python train.py --model="image captioner" --dataset="drawn branching plants" --train_examples=145000 --image_size=24 --crop_scale_min=1 --horizontal_flip=false --tokenizer="word" --vocab_size=26 --encoder_arch="regnet" --encoder_norm="batchnorm" --encoder_activation="relu" --encoder_channel_attention="se" --encoder_drop_path=0.1 --encoder_depths=[2, 4, 4] --encoder_kernel_size=3 --encoder_stem="deep" --encoder_widths=[64, 128, 256] --fusion="cross_attention" --decoder_width=256 --decoder_layers=6 --decoder_norm="layernorm" --decoder_norm_position="res_post" --decoder_activation="silu" --decoder_mlp_ratio=2 --decoder_head_dim=64 --decoder_fused_qkv=true --decoder_bias="all" --decoder_qk_norm=false --decoder_parallel_block=false --decoder_inner_norm=false --decoder_positions="learned" --decoder_cross_attention_every=1 --decoder_tie_embeddings=false --init="orthogonal" --residual_init="zero_last" --optimizer="adamw" --lr=0.0015 --beta1=0.9 --beta2=0.999 --eps=1e-06 --grad_clip=1.0 --ema_decay=0.99 --steps=11100 --batch_size=512 --epochs=39.2 --lr_schedule="cosine" --final_lr_fraction=0.1 --warmup_steps=550 --weight_decay=0.5
Rows from block 2 of the image encoder of a small image captioner, named by matrix and row number. Rows with one number belong to one channel. Each number is 500 + 25 x the weight over its row's rms, rounded and kept within 0 to 999. All counts start at 0. Numbers have three digits each. After the name is the row's rms in percent of the matrix's.
After each channel's rows are labels from the 100 images, of 14848, where the channel reaches its highest value: "top examples" is what is common among them. Only what is clearly more common there than usual is listed. The data: drawn branching plants.
# convs1: grouped (16 groups) 3x3 conv, stride 2 (encoder.blocks.2.convs.1.weight, 128x8x3x3), inputs within the group 0-7, a 3x3 kernel for each
# convs2: expand pointwise conv (encoder.blocks.2.convs.2.weight, 128x128x1x1, transposed), outputs 0-127

convs1.4 103:533510516499484520459468474471474479496478469499524508462483542488497510535506498562517494486493511455482484534518504506506523435497486504485521517529507462468483463466467524526518511518489510512540504485507460481453
convs2.4 111:536488520521474544466504488535472474510541470474496501508504477447481507496517470489497454487545480508498496507519498487493521512510464554486480488504518499513499502493528510496511508490486525472529493523514511481467424527498476487503512563514499491492466509498483498510569506532495499519493514453515517524520553483469454484521492437515525472458512507552491493522487514474482477460501
top examples: autumn leaves; wide

convs1.43 090:509494489488507495479500485455482469498471521483470525472530510554513490526493466459522526529550479532522493456477477520475514490463545462480472507482511484459526509498500472475478491502511554534472494471472501485491
convs2.43 080:518525497465497492494522509516488505473522515472502530499474472514506502494511556462487470456498493486479513596504516502470484490481512524497451533464509479506488509504516477438468503481533532492443511511480493501494505476510490467527515538496486498527494530490547486533457498540502459535511546500526476520494560496500476503492511533517524491469506518504517510520497523436512505501518
top examples: night; autumn leaves; wide

convs1.41 101:519509491516506481518499502519524493505528487503478461446471525493490518532510541473474508486495501512517513539508494498525458500501442554518504515525470509492445466493514450501473433525457510485514529480509518494506
convs2.41 083:501495500481525519501422496496517473480519504474489514503479506500512501497525476504490495567481532473531480475485508480495498524497498522464476462485463485448508467488500510525559453484509561487474454433523478498517495504512467485483505501520499527515503500471479461516480448464487498513479567501509478473512473490544492471476539492542510486512495522500521517512472513492525493479486
top examples: red berries; leaning left

convs1.120 096:507542519541512524523514534511505512511483499499503488505507499508461508528513506463509500530506513540540531538528537533506526517499528546494477506491471506486469508484450495486438483459438482495495521509510487510446
convs2.120 089:431518520472492446502494454490568516483505501568488487496506496520459499524464521488505496504453513500502525517476497488517464505490492534472494500519512435519447456468513486456485499481493515497499538540483507520532529480512502475481494501498521505499547474483493504502524495477544494512511499502527480480482502495500523517487523503490505519492510489514539525458563541546491483477528
top examples: narrow

convs1.36 102:497568519523461470509479490511472485512504491487489489491566504521480466501478491463458501488512533513539528498568546534465491510477491486485501449523528493530517496479497482498498492491504517499491521498470518476459
convs2.36 124:534476514490513486490450492486495479483498477502499526497490528478495510496525557486505503502512528512503517507504486533468496501484508524437508501472500487503552515491505488525473479473511527481510483487470501498471511496513524459498481485434448499520485536474483456547457459503450463526490568517505520501513491501563501501507535516530515495481495498494534501531516521444510479503560
top examples: two-way forks; autumn leaves; wide

convs1.103 099:467465478511502537437498536501444485476506547470515515534457473529486523456485496440483528450483499506531523516513494493490498490519485491487480499498514458496505531492494556507467492484494500480475503486481489489509
convs2.103 095:460463489518496516477506495512469437522489483530510531504486534471464496531513521520507508519474473536488503519493511508502466509465475490485508509489501502487528513514508509501522501538471510473541522499514536462496487514491483518486456512523531509491505540493512467513517496547486560548512554494531454465541512508540499527472529440494515485511456505522508531489472456465451497490480
top examples: two-way forks

convs1.8 099:504491471479459483551544545492508523502518520495481485505515519525511523471492475501509482468467477565530521530458457531519460482471500480483498488476488477473501524457474483457488496477487490483507483536465495513488
convs2.8 095:522502500552496544409491512525506464495484489517498504491530573497538504513481460507500511505480497514497473468516517527531521496512577489505516462504486525475514482507509527510501482497475491496519472506499493530517524503500505469497531490486520530512469538480505471472508497482517515469482430520467544501509464505532492520462482487530479469496557506495501478491508478473538491506465
top examples: wide

convs1.28 100:481509505505499513481483501582550529506483495496455486510493513550481496492493466551524520490475471479474498535510516476496512474474505446535494516553516519513486539554496528507511485472484502506483518513522483496504
convs2.28 123:464556509521468518486525489487503477526510556496496488510569456498492515474521511524519493515535519526467528521513521515490446469461482531496515548530526465497448510463503449474493483507465506504504495533490485528467505481510490477469503527477487504488484465480516509519515551532476518518473529487454506497486536461464487540494477513483533521513537480522492497481508481515501528506517
top examples: narrow; autumn leaves; red berries

convs1.42 097:492493506469478514471485551513481478472500529505516530502509507525492476528483442489491494530510472526501453470492485443511499487520562494485496456496523471497559462518486467488478449473495500467480510503509511513508
convs2.42 098:541530506484522545472540516480483526516526503505501513517513528534519493501516535504486493479473516532543510532473485482518491454524519462528519491452478460481496503521463476466524478458489537487461493467453491542510497482504495515526530504496476493491527501491532536532466466500497501486510493489505541553551490509510474460451500526496459513461494544543519504529521493488527512500493
top examples: red berries

convs1.38 096:484460431503514457506510463515510570504500534502498530521516471508512470509505434510514515499517523467503494513487436531496492513504475457485498466495495480493521452489515503483525489490523514495477527466499522505490
convs2.38 101:473491507513476503510547498506494486505493525489501519462493515518502501466515500499521493490531485540486498550503504494496475469536460493491498480544511470484474531505520497464483482557460548494524498538497467513434486477496549529507485483462503525540487477502532514500558520478544533483505488491498534524550580465481497487547502492522505480500501500488467465482522510517511508488485
top examples: autumn leaves

convs1.108 098:495477504471493508498530506485496490512477499478487512500511535482486507495497490496458502515519513524493522537534548512472516484467483525505518467466458459466491521548525459486497479439498526555534496487497448459478
convs2.108 116:488549523485496535461532500491490485513487516470504545499509474514490499494538471528549500528519486494512468549461498515482509465464529500493493457517521463496490517494514520410489501494469536482530522513468479515480532499497499475473484501485491475514457530496522517494492485490522467470494526477479475527530559510469513523536512540532534493517485516513543526460512479510470512521480
top examples: pink blossoms

convs1.9 111:499470464465481510494498510495489500506493493515504525522522536521475495507502463503487480438487527484508506468493492492517481472462457419488508484465434494465460516510532476485482462473479504495483500499464530502497
convs2.9 099:468517494506460505477461469532499505494479542504480534515508542480501507522500495478487536480540448504452505505479517482432511471506516468430494508506533499499476499498515488505483490473505472536484509528475482481456510512514498426524498511524506471500535534494474481496490469487484526501524501536512536488524484456546496531513475528505491455489500515481519476490562515519499475504535
top examples: wide

convs1.60 097:469480480501501497535502506487486488497500490539496487514522506501478521471506508416482486503501493500508471516478481511493493514499484513482473472476457461476458506504480491513475451469496512531550463460512439451469
convs2.60 091:539527506473531551472498534519500492500517464478493510503522511519499497470552464479516493504498530525505460496490553503466496521498492482514480491503504480516511427486524496438504494444533527524486518444537518529521508549505494474484519478480515462481481509479477488539488485523524500494511515506492494534548499516512487459525539500520506477502513510511556554459479478489492513495478
top examples: pink blossoms

convs1.35 104:475486523468504549487496483540526461504501432499481491472484521465505567488509498543501453523483443497476504478477507498487517497491478504487517549528513503506506530528481499503471448487481517496498520479512515482478
convs2.35 114:503499516481476509484508494474497511525499455497507531512440497488505489522472496541501474535461557515510442457531495460523505534498505484495474490485483470500479530469477508483478458517477522487513513466528473508568510479508493509478501535521548505530528493508491530489428473471494517485479506519520473516568478507515485508517555509504474491510536508496490483519465521495508487498456
top examples: green leaves; drooping

convs1.121 101:489522529457488488483501468511495490515510492487489466506477510441479464482485465480525505490521476486529513496527529465490519491499465524515521457471458479508530532542523507505515469481483505437487451476473462496529
convs2.121 106:514504543530477504497497471544480475530540506523507515498499487506493506483547477513492492489485470517443520474509535501487493494428498511520555541541518539476494483472504477483517578474525567523534499469491497467473493513500505467503482528501518501496480457529450512516505515520491463528513517526535485508480489485482465511546532479511512493487505485484478463533478517500493491513499
top examples: wide

convs1.61 093:471512496472518531508509521477509505487505516511502514462477502481512528526540524513502489488487485479506483472506510490516532509485535444472494465459457468462473497490520459457472431437475507505491498508504503514544
convs2.61 062:469494482489495552507484504522511496487494526487507513518463431509501493499478483449460461477457487461505491530486442531525487470498496560482506511511479494531495483505514519468546485521478565510450516514506523498496442511505491497526508491498500503504496540480502504524538498520499504514538510485534481478461544493480481500505506442525506507479506511540512498533475465444495492496526
top examples: narrow; pink blossoms

convs1.112 098:475499484452527493530517519473508499478493509478535526491538511472459515495484498460493498522515501438458500495501449522491478486513524481491475496511505513525525509520522480444493514539495529549547440492496490522498
convs2.112 108:488450570507494518494476500518510515501486476505498473522480545504522485453479478514506474505522470490527510460495519499523493496501489501505531493530473569504499526502508451547509535497491495544524464516528465474477512510494522510523473511525537511541460504494516487476512538507528462467461473506490508478516483445478502515507454465522482492482504492491492497551486534466526521457466
top examples: autumn leaves

convs1.56 059:488508496496458496516485507505512490512485487511506530508502489487472522494528550497494489531524460492503494494530503514497488495516494491504504451482480455472484488494506465491470452461435464454463460449464481464456
convs2.56 033:448456505459544537491527504478526446479502486505516461507485519470481505480535492495533505541484523508483505482508500479520502492543507512506472518487535511452519515497518514444490448531434563502519506512453493507547483484508492488491497507493486465510507502527478462525503511514493513507511477527525461503519517505540516528472522465497494489502522533485491553512543462491480493496533
top examples: night; autumn leaves

convs1.88 099:509458485513447455497502495478461473544515478477481469509517485519499456501437490520529485528498472486447493515529483527502481478476491526540538507497521477496507481460518487503558483503509472508477520497470494485507
convs2.88 101:490497480523474458534511505459481501544537528515510496431520529519507493500519515521477506507510506524477529521484508536479481525482488494496511545497512476496486515513475518516465492473515503528492507547455520494472476470504508464441505512542497483454517497481485472504468501504491491487515515495509503526448481505500512512455437497461568496482454472465469484492515559487492527516495
top examples: narrow

convs1.57 077:515492481482498491476494496523506490497496511468477510529478490535485497487501525517497527530512469573524474514532511507509514464500513460456463456467494473464483458464438482509475509483467506446474503501483501522519
convs2.57 070:513488484515519491518516525538472469546485557531517471481471480510519503515520505519477496517485513471498521546504480505512489475481502464482481498515470513482540520534470498475476469438476539482489528512474445511505489480483509517525502460476488500522544462505518497480486570456500517509529463529526504527450510494454489483453465517492480492494481508455452502502525516517505496507490
top examples: drooping

convs1.58 096:466490517452505505503526515467491523467512512485523515444486527479511517514523460550514503493504477504498497462463511490486501475480541471454475460451478475467507490477475485451443484488475509497499499509516497521528
convs2.58 079:499516514488459501541477528488490526518476552518505524507463439532515498516509528493482475478467473459490494568469504525485474457528489538472493534506498485517510536498503500478533506509477545535485527523493486514465488501498510509564475448474478498531489529471522473489536479517505501502537512492524496481451518515466529532532514507529527505479477506510455483494492486473510519502538
top examples: two-way forks

convs1.126 101:520498485496525530450494506489505491526497478518505506462537532485520495507461473495488468486505532484502516507476461535518511482513528483501504513507521440506492490458481545505502533565555476517509464480454512460500
convs2.126 115:491511514554483524461517511522478473504544483493496477464508496509503503499513485513516462497511501495494435470527461452485514534512496513524506491530487517482469484530546537504520534507491527476512497489554476504522508516512495516506496499487532457531472492538515514474509429533555533510524499492534574524514538506496487513498499446517536477489462502507465472502484488475507507516490
top examples: wide

convs1.107 097:541513490511497483490480508506482496472500516509502488493519487498515484484484469503513520508488494479492492439447469493498509506543546461433454445457445507476471486469476505502497507512494469452470486508485513502478
convs2.107 111:541506461446538480500544486451542551491463484525478486493527491525456489499496505475511543490468529518503530548494541460512512480521512502509446505482520469502498530509515515495505490478523518507463511495513545499520520488495467527476523504483512483457531493524528512518490493466488482506512490506520490526434519518501491469487528537522490511419529499525510507480499475492481503530497
top examples: pink blossoms; night; narrow

convs1.69 110:495500511511523511513496471511469507513502548516492525480484472487477468469467445466471470490495472455490492503508509519509519513496544474533501490532472511485486519500489468490492472462446498484529517511557549506555
convs2.69 106:544513552519508568492499525505496500528543485478505513499474496485462501465540488506536531496489467489507505489495528484510524508502486517525499509512582539503496474506523490470478515473500505451506514505482449510455489571498491513509475502473462464518472519477502497476481491488551464502495488483473496542512468516454519504534474507506470493461488498456469512520499517486459509494503
top examples: white flowers; narrow

convs1.78 105:503472482504493492511498488488505517486512524510537548528498504528508441553515449460466473498488521442476478464462493452481494456475509495503477484488499500494497517471482525507465550524457492474515509490511494482502
convs2.78 122:503468507536448484494511490511506487516485495484491556484509488473494497515477529500533490468533495556482531519521458507504498494532505522482508469532506513549552568533489485501477501537473456454537516561525514495439501496484529525514465456506485538487481514504501471508506499484512519472527474497479544470507516488508527524500477482495522519501503495520478457505487493477508466496456
top examples: green leaves

convs1.97 108:515466516503516466510513504486471479492488450488493467472477493482504477488475498482489478501485484497486457500459447486488464507505474471457470475514479491530512497473470480529522523543548475448477480486458458483473
convs2.97 120:500488512494501488506528486464507505547477493500482494482496492485454511465459512514525523463524472471489517500502487495514531502545504526507491470493558498553510492495505480487450495529499451464495497557499546499456505527504477535497464519524478534472499501503513507483492523502513475516508482465445544530463461473480548537536476535479516527475485492520469465464505510505458477509501
top examples: white flowers

convs1.106 091:524540528487488497524495455487515507455481484502497467478494481469470465456458459532504507507491512484484472469446470511532541478510529448481454505486495534482511477496487500508506504517502512495452499538522477474485
convs2.106 081:561492480469485477516511519481497524514469491487500486522500513515480496523520486481498551504486524479506522539537522469451510512466486477506491494472534524484511538500540467448484558418544515555480514499497508482482479514499490529479516501438491464488488502492520499502481501482511499506474502477557459555504486507481486474542497502523478485477499504521454513518486477499491519505523
top examples: pink blossoms

convs1.68 092:531505543500501519525500505498545510476517513432480470446497516482480504514534508476467493460473464481486489526522484497498477494449466552507536506510515516525536439485513483489489528510488501501495491504490461477475
convs2.68 080:474520499484515515454460478535535451484507463510496532516491535482499504482509482473479499475472549550525485463547493529504505506513505560556514494488497496487497459486526514483515529491498536478496508490559512495531465567503501460495503517510504469496487505519459495531523522501476496505478534513513500529508480482532473513491533514467512479542519484501542509502464451498519498503542
top examples: white flowers; two-way forks; drooping

convs1.25 107:463495475512476483461445415503487540494489515505512529489495525465503488463451476503495508471482488484503496506506528499491499528490493459473515484465477508480505513487498510513517488493496453492503470462464489461443
convs2.25 082:467507526519524528515515502496488478477529522499504525495517487562513508484519483507497479511523490463500485512472505518554484480500471508609539507499499484501462489482515463510542541562480519513496481503490468538478488493500515504529521529506486466540497482536502530506529508503521502473496522520478508534519536476476488507503499465503482461529533502466468489511513432468510514517511
top examples: autumn leaves; leaning right

convs1.114 106:491488486533529533458491487477491496477470515488500511432453438511491503527514529519533501461519517457492497459498490506479520493501472495476515492486517467476464464463467520484491517527511467478498537492513504517543
convs2.114 115:531535500536488528487443535539471457475516481492499478479510524469520508527482478486486465495509495479528478459524470484489513527516482538504506507532501538508520483518467505482526539478529524519509537460516454481517512533511519483547493463457485495537501488503484494497502473485550570510479484571528554476512496491504465491497504464544514496501511495496489484494504479514528504511512
top examples: autumn leaves; wide

convs1.67 104:468469483509507476495495501522498497519488529518526537494493455470491475454480463442467465493480477469481472517542525526514517521522539481493465492482457492476520524518503509517512505479478513512523522493542536507556
convs2.67 109:506511560503481549490507524492501503528538487467492528494458483457467502478515496527545528539488464498504496489508505486503519530505483503531495506513597528508503474487537475480501481503464484462496489516493466490480502584499483504494485523500447465515480503461501476484511508488535454507478508493451471523501492499458530508550490510495485523488478482501478505529483509485467500504486
top examples: white flowers; narrow

convs1.10 094:496487483509479527521512516538523549514492531469475473482491474520502501519526494498479492506491510549536505499466448500485506452488481438490468483483485471454485475446479467487497446483460485500523516505506518506510
convs2.10 092:472511511530548527470501491516483439489506546524522463488551543493543514516471469487480507504490510522458465480481540515513495450500491476504527524537506489449481498456508520478526505506482498514527506509544501520547521509496487458498508505478511506517484486487473514449501531464496541482523489562499507485480482491492502523471531492537473489511549521512501550478512466499520488517494
top examples: wide; autumn leaves

convs1.79 102:470468491466468474512466491498525514517523513530554514466501516509529529478527513482484485517470508505487496531480499481462495469502490483441458452479427489493483448464491499525487489520483488475499478506488496503525
convs2.79 114:469488489460476500500517503477548513445481469526483488505489499496511502510420466491481535525498505488488501487504515494571523526501512539546484447463467503533507504526485521499505495553439478452496494507481530513506509517503508525512496530468499530504515487528497484517508542477490479507481505507487528520473535509501523518488503524486457494504553463478519494464527464537521483522522
top examples: autumn leaves

convs1.53 095:444514541468491523492436520502472522480477474512482536500502489501515468464509533483535539489492517508502483463499524507501471494500505475491465496507523527486474506488474523486503441500496516478456541500508556539478
convs2.53 105:498472504462524485478538541491519509478498456548495488498478468529514500489482514494506517509467516454545524486517464501549503501549485491565473435493495498549475527521463499554475507511490488487463501482506478519506505496499507528527507497506453503506510484523518514510527475524498504460495498441528502541454487526503480473459517506471472539475512487511505473551506515524520503510508
top examples: red berries

convs1.93 100:503471542502474504540513512492492491525513516521518529520533518521501543526535563518540524509500527519530540517535519486504535505507557488496532471487498484496510474476491467495535462520510533516512523490519512514557
convs2.93 091:425458503484523468491496495526531495506465488591490492496468475519522504536463537491491470491506474490513501489507490479530475501497489510534482506504494471507466455480520480468463496525465512547489534516517516542484503521508509498524480529505519508542545463515519488487491512486549515478486494482516489478487511497517549547499523500497509513514488488521528490486548510551545480529483
top examples: narrow

convs1.82 091:474490438483486454483505464506488494497484478466497468538467498495485480509479493513503490476487475543527525471488523496475505517512510485469510538512516497502488521465445468485457517503504515438459471464457506478483
convs2.82 085:484515459479533471478485493524533449474496545544505528522533482489503507505521494490495490481495488537448481494488524534438498506505535515462489546507509482484483430507512507457511489506485530506568495503512531490480516515496495510511506520459490491490541550505495453489484535508464511544501505538508493484440511494506506502462507499466539486509493490484466502455485471507510482501520
top examples: wide

convs1.92 112:489506509449453466429475511486502503457474493465507513500492467500510494505455450513490481504520513501442475502477464511513488545506458525505486510497480486459482505491484514511487491480503471480492482508522523460450
convs2.92 095:489500478457514509478513512475538546514516485518502486473514479515489498500515496542456517562498487463481546490530541525548510528484502504541473489504532511433481495490496520486492499503481487493420534529474522506499480467500484465456490520479501535456483503488472526540505526474489475508481520524496490528451504513518512496503468534467519481521468491515552522510487530505494511521495
top examples: two-way forks; leaning right

convs1.6 107:511494502503486520463507490457439487482452470491497499504495529501467490510485501518511488520518523485505518520472471496482499481530490527527525505517507453441463450449461497522517488532519515495511512487512457466451
convs2.6 095:485514497512493518461514481542480483531517507451510490520529470418472504509510461521494455503508496495450484530535501475495505524488479530511500492530506528503500488463518535497491513488481518457498505494504515484491428529502478469472501537519486463473473515489487485493552491521524494518487513426511504545493558518471449499528484463483515485487483499529504527489482494487490467493520
top examples: red berries; narrow

convs1.98 101:493529505542519461530507483493532503552508489516484479479542519522515481521482455522512427525473489470489543499493476531480505489499501477519535535510477515482470516526549447498512482488482492486464522494499506491468
convs2.98 123:535518520539477534478484502519458502481516543492483550485541492469502498530541504500483501494485510482523484523464522518473522466453538497421526495505495507515543529478496503517463489433494519512507510523507453506533502498480493451484521512510522505519464540457506491465491488553474519489507507503493511466511503518491489492515508492538484507515459530502504471505481496435494489486461
top examples: autumn leaves

convs1.59 113:441491515453487504513530541422496518457490508508535522435501521501534537502511458545513505484496490491481485449519516484498493473466530506476488484500500484498526523483485500510478465469486511515500486498519486502499
convs2.59 112:466515520477461520533486501477514542518499498526502537514496445469487496504483509481502499462470486452493489532475482511459481482508470537465475524501528482526483528489510507503504523506538527508486513512527514456499491513496491518518469491527484506528469536469524464489545524521508492501507530464516504478443533517450543542545512493507527538500457489554488489497468525450507486487523
top examples: two-way forks

convs1.18 098:503540500545513492555514471490510516480481523493491558487522520497508502491479495511539537512491515556534493506517509522516466540481444469520530499490518479492499495520518525494502555535495546512516542499492536515518
convs2.18 094:441526481508527455522468521500514495502476503612493518497509476535491513521475528471496444497480473499528505471508478484447466500499484556479472522511487455531463485469536476506466493517502525515484525461510491495515501510497544497487513498513494492518528455510527483471492518489535507510524505483502527480497513529467496459507506519509501556495485517532483493501506498522498517502461
top examples: narrow

convs1.13 104:520505478489505489455467478524509527515491511534515524432501489438440471488470468528505486510509487473479481528522479535497476475511499474509493485504501507497452457463477496468512537519498513529516538488499524522514
convs2.13 106:456523504486500443554492469471519487484509490519495470510478503565516506476502499462506491509510494521513528526454493491470490490485474474495474480491486454510482485502469500505491519479532500476517520482465510478526535508501493517513497460539516486485543479549501530500482492479479536526593511477545513501513492504508505494479527504453486488514505517522478530441536523529533497491541
top examples: red berries; narrow

convs1.70 097:564500519476507484479467488470448440506493493515542545531526484492513518502506507497524484506493494476476461454447451509486495519536529536501482467508514487489514510485493492478520485500512496476470509499496507545541
convs2.70 110:520505507522477505535481481468471491498510505483498462470500522469466509484490487489519562526469455471516539497444505511466545505486478515449504495500567524555502511494538490513518470492540512507504527517505468439498514530514510466509466461486432508501475493503491465491500471501523517542489502503517543488493514507508537519529506488531503524445487489522489504503476529501492482492481
top examples: white flowers; two-way forks; narrow

convs1.73 100:501510500470496504473522504493521493503538471512528471513527500516472488543463468499468463530486498503513498517513476510529471506482433487534535528454537531530524496546514500453509513485513493520518536452531528496494
convs2.73 106:466500484496499454550499458512518486480500507564504468488519501494509514489512505456504485487489497498499509504506518477461492486479471548486507539529501483539475479478518482518500529492591500519550545518535498436512548491503513489483462485501470519496517485498493491486492508462541529496554484510526520466491500467490530505475512482513523531491482488532477518476520537537515472473489
top examples: leaning left

convs1.118 090:476478498461452465501454495474481470494501511533499509465462476498498505496523509542514552481489490525495503531498470463483473495481567496491457505514503533521526471464483486509493478475451491472471502515515484479469
convs2.118 081:466483493464529490471511521519533478481500457517476477513511510508539502497479504458488521495512544484502519467547486535546526527487495473541518513455489464515499478513507489487555470534522491497511493522495518496572493506517504517533511538475511533517524487529480533489495512468441529502532497521499504536515483498525499488498517501478494518510499513530524579480510435513529488509522
top examples: red berries; narrow

convs1.15 108:482525499484506499454488485501494525513481504496474471511502455499481445479468473511524534455506527436462477530524524544496507500513521492505523506533524514526473476485473477511524539533520533496536542465489489505503
convs2.15 101:468528481503499502529507514514511513515536474500509510497542440534505508516482491501436470486518506473497500503462448488475485496489489564508496489507535458505479504494479472458516484498512519509472531514502508505508452491500482492478497506517458536483529459535529532514479521482515512547471516495450487526474528519445503497518495536465488528540492504566488527474470499516537529511519
top examples: red berries; narrow

convs1.75 090:491500486479497502513511525502461472516470503522513574516567489488544495540531482533474489504508475501485476500521510521513490477489497438506486475502512483498465475532495471534525502540507460483487495461462479491474
convs2.75 089:516477536518513504493509539466504471507482520486511504517485532460506497505476452504514496483526506550486465538550490499524513483558550491531497465505502520527488525485523494518469535525497479469537487497513471523487510494515549526488495553491464499462467506496538501513500536496483469477523471505474511517496532509495506491491505536498500501507556497435495479554459485471503514532450
top examples: green leaves

convs1.5 100:483477506453511542450512536470456481465507550507498498511524520515494486530505477486495512489507515463484508515489510508515509508505496549528486558505506507470460479472443518509469447456487485497528494507526481484511
convs2.5 091:511468490501502499465539495548498477490525550467496524481541459486476502508448506535465492524488459456463479505495505508516494498510510498494498466507500531485522513499504545512513438476467478492466472554489527490496486516500479498460472482511467526465486518478484468491511470491492461532511524499491514481485565513494456515506494489504555530530487506569501482503479468466516495503502
top examples: autumn leaves; two-way forks; wide

convs1.20 102:477532453469500472453487462529537503522502515479525518509506530509472508529503511498508456509452441474451491512467459482481491468503508488520536463499523512515507535532500504485465467467521514495472499498477495501475
convs2.20 095:502537488504485513496503532491486495544534543496499510490512520490526501494517527538487506555515487486508482486459492490476478487475482514486505544492516472518478491488511476528513530426490482462491464486505527514521497500506454468452528569556503520459511498456500475525498475507474450506495551502453488483510482466493498459515486509481478530507507489515451484516497525462530535490516
top examples: narrow; red berries

convs1.89 105:471472508544500489563520497472476469525477432476469471524497473510503507477461525520489469506492493464462522508495465492495531450456534514500491457459522517513503467521520519505498480521503480502477502504488487482503
convs2.89 110:495522489527515506484447497480461471594521525492498494448515488516497499536503509556518492513485507523494509509486520523485489509490493504477517531458515487508497517516486480500487489447476527519500545477475512504498472516509502499452479497509509475472506521508480426495474492535448505552534519500500489482476467497501540512461457496483546484501455500474503459482525486505466502510521
top examples: pink blossoms

convs1.66 101:518516456503498446529530511487462523460513531460489463475494496513495504528489495474475486493495503513493533490512509499521528411463478465478460488478466511473519463485485501503499517493456479478504493502538482497478
convs2.66 103:479529482515553534531478500455498545501490491517497534517521517505504498490542467454524502452530511513482512498491483497481527499492464461539512554488531504499498461488514492474519534463512517491464490451515523531480485537499493519512515483515509482498532516544467560478485493452511508467501470509517498540493447485464454515473493483475461502519519520540493540502469483497485495501491
top examples: white flowers; two-way forks

convs1.65 098:457471520504506512483487528518546474525498453500508487442496509462508509475512525440460511468472527505507509516537501509516459511501443468482486514481526495511531476463511475514515482503528518539498532505461517507487
convs2.65 107:506500512488491521456499490464551542515527464489516500498444469523445486519511490547519491545425506546518487511546522498515490485523511511502506492506529487484489493523524512525546492504441524513521456501521486489536538536507513482483531475496470506541454499486498492524531489493505483502487533521510475493518519493508492464484561492503515516473466500523533499523482490459467490482492
top examples: white flowers; two-way forks

convs1.104 096:514550543506498509488496491520483473479471465524501497498523531494502512479481466514490502521484494484456456461425472491508531508543538450499482504506511489486522473467446507504508519507512504475445483508499487471508
convs2.104 092:563502493470497463507533478472511507498487477511474468489491494530447500506514508478518587488489529497496532510521518442506504527479486493516463515499521524510485507507530510489489526453511520540475484489486483486482508504538486534491494515434503448478536486506521497508477461469524483550504511503562454537460513505504501491520504515514498478467485486510490528507531466500467477495521
top examples: pink blossoms; night